Rows from block 1 of the decoder of a small masked spectrogram model, named by matrix and row number. Rows with one number belong to one neuron. Each number is 128 + 32 x the weight over its row's rms, rounded and kept within 0 to 255. All counts start at 0. Numbers have three digits each. After the name is the row's rms in percent of the matrix's.
After each neuron's rows are labels from the 100 clips, of 14848, where the neuron reaches its highest value: "peak on" is the class under the peak; "top examples" is what is common among them. Only what is clearly more common there than usual is listed. The data: melodies that start on their tonic, played by one synthesised instrument.
# fc1: MLP up (decoder.1.mlp.fc1.weight, 768x192), inputs 96-191
# fc2: MLP down (decoder.1.mlp.fc2.weight, 192x768, transposed), outputs 96-191

fc1.358 106:106154138160152123128118136122156070111179180106114142149126165084077149056133113145134158136134144115045133130218122122149143157100132148083173119121139087170125143084122133066115118129134171124119106183159132112102121131114091147138073099103114140146092092073126113200164121084179099093
fc2.358 100:154105112122084149125129165112221118141110163123114120130099099122160156114111086147116157088163165085095019170152103128196129123143123115076143079158097067161118177166078128164113103111098132132106123142052140167146121137136123131081107125077080122182146077117109155108128186131083107130
peak on: D#5
top examples: marimba-like; bell-like; tonic: D#

fc1.63 111:087142153204137135093095173125156154117101124091141144111089112131095142102127110104091088202113135162096122107185112173105140192097114105114096149140149110137145095122152134139103114128129152130099125106129110201171099141115132109131126062101152151089129088197073185149143127104052154115
fc2.63 108:081145113171127166158143116150133038192105136092136139125085127163136129161167165083106134100079120145125113154107112155118098075115150095131059118143165117142110159140194123106154142158140124149116097084153129148157121109075128090124118123071132128182151097130091110163102133112165120146
peak on: D#5
top examples: the note D#; the note A#; vibraphone-like; tonic: D#

fc1.117 103:120151180148164155162114149112150147142101189168116123134141177162083179065195166136149153189145105154070159127088199138215135152132061115142156127125123160113158167153147147149130154128140147151140169157087101195124110135131152128090128102138139082147120094140118133146155142190154086125
fc2.117 091:090114145111060122129172190132197125130058109105116046119123117121065166154151141142169136138102194127090088194166151124173130129092135091117115157108134105116143127092170111168105124096119154138127180088082147143190133171137117116118121104155118108132140144118140093080137180132161133095
peak on: G6; G#6
top examples: flute-like

fc1.98 113:134142159127129131105139106090093125110128109159139129137101171156037152142161104107148084128157152148118160113180156103166163115218091105129143123152073160133169100136130125090175104157176162095099110135126118180138102135149158060086100140105081120159140067115051100158088149084129074179
fc2.98 108:182098154096094119154131138132148119146161100060139144083069152154144151125141199131095072047116171079080143099125108139114138076170118156151148073081136150089155166085108139114123145148134142118107093116159124090159117128131113108163104136103100151148143098106076130133130137098117148158
peak on: D#4
top examples: the note D#; clarinet-like; tonic: D#

fc1.758 112:057133124131147127123141147131112147116119070153113206057106138126097122158140149123101144159097164164133176163199122170120106154185098194080038158118149159179156179090152136077118109148163125140190096125142141149119099111119164112080104094121140110148107151108072133124147147104089080107
fc2.758 137:159121113184096171158191167143087121095143116072131142167120142137130117062117132149217093113154105095173148168110126140160208068133111108129162095155098096132071106101129185091110106148109124130135136116067127125087151157139103165105158111076108105154117114158121162015097092190176177137
peak on: no note
top examples: horn-like

fc1.340 115:140107148108089087118136136083140155126147123127128111099110116130100094074123067102120147164166150181130171115123176137141082157151102180130099134150170239169144130156137099110111166130142105107132091100104144150103112104077127106163121122147151086087068154151145114088180098183122097126
fc2.340 102:157122052119123159114195109117133142094112162165151185119142144142157125083120089108109101121089102165136076085095060087136132138145117112126125111126162116106130139114118170145078120159168165172082159125121119113118137088122148166180108125136113129125127115108125133093150093188203137153
peak on: no note
top examples: mains hum; thin (high-pass)

fc1.300 090:169125161101194046121167188113134095159120146135152118107098110136073124105156046183130138156166160125086179140186137134143101134142102164093121140131162165152201098123143156121111093104113130133121109080099181161122155095128128112194078101151130120136081086129120084136143140109126093115
fc2.300 065:140117081108070119173069151116158060108168116009073128145171129124136114102148106135142113120107160145144119127147096085104043121165146139122166142094096107105129154128135144113120139168190082130133160174079128111102145122139119170128151081117127197164104099113143081169125146124153112105
peak on: no note
top examples: staccato; pace: fast

fc1.242 109:108110125145128121121175132152155077105085157115099146165091149107154140147145149131108125155093094102107135150211100130124124144128162090147147135150131119126132135122122129089152093133112164107106114116136085135130110197086169109145087152088145159125068186197174142158167137140147093158
fc2.242 103:112159145177139168134098174119149105142093172144072153175153098137157172101095193107158111128096105120078054124085143137136144131115156160123062130188098127152126116138143099108171129131131133158129113133194121141209131103129109131200109130073154154119151102149098136123120145145152090164
peak on: D#5
top examples: the note D#; white noise; pink noise; tonic: D#

fc1.230 108:140136152122165128160129165126150142171150135096107122141096129081163079142101129132063142150198185155186111138124133106106113154126125152159163151147089109150119143110127098103158170103094148090164092110085096169148129108129106117145117118111133051034128165129093081128149152151109086129
fc2.230 108:106128118159128061098096141156112114172143194129111129146129161104150119063135118142127137089130129121123065067142083160078122156086179107134146119186141083111150124121134114094120128104125149148175105105123121145111126144152123113123148140037151180179133073106144119169077106134121134139
peak on: D#5
top examples: square lead; tonic: D#

fc1.599 097:091102185121210132133107131096136170095092144129146111161143127123136101109089117146071176148138130154086093134103122113171090172163099135121090169147113101146110130125171138100158107151130128130124172050126095107114124126076108083177147130112195126081141097177165128102113110109183151116
fc2.599 091:123095145119158228133124145149213125143150095104103146127135110101147127109142105076077132106148159087178128160134159099098145097070095104141134144133166095189085087082163071102170132115098077162140032165148123079109144155180130132148140141119128120144146106125068087186155106116143069145
peak on: D#5
top examples: reverberation; tonic: D#; vibraphone-like

fc1.459 081:069160101152163158125167115106123121123139131130126179117140049153108126093095089138191131108085068138080124139168117110170185139156069161073126159093088112137154087087160110118090154136106172135108114112094080126065149132151115119156106129126054097124119117128121116196115128072092128095
fc2.459 090:180103136172123164143091138166106124175175100114107146088131118139120144161137157156135123131083170095132084131115114118116104149133073132122130170179142187141142120150158148106129138102102123082080104170152123077155138118137183120129122115085188124130116088113083109122086128108187074155
peak on: D#4
top examples: square lead; clarinet-like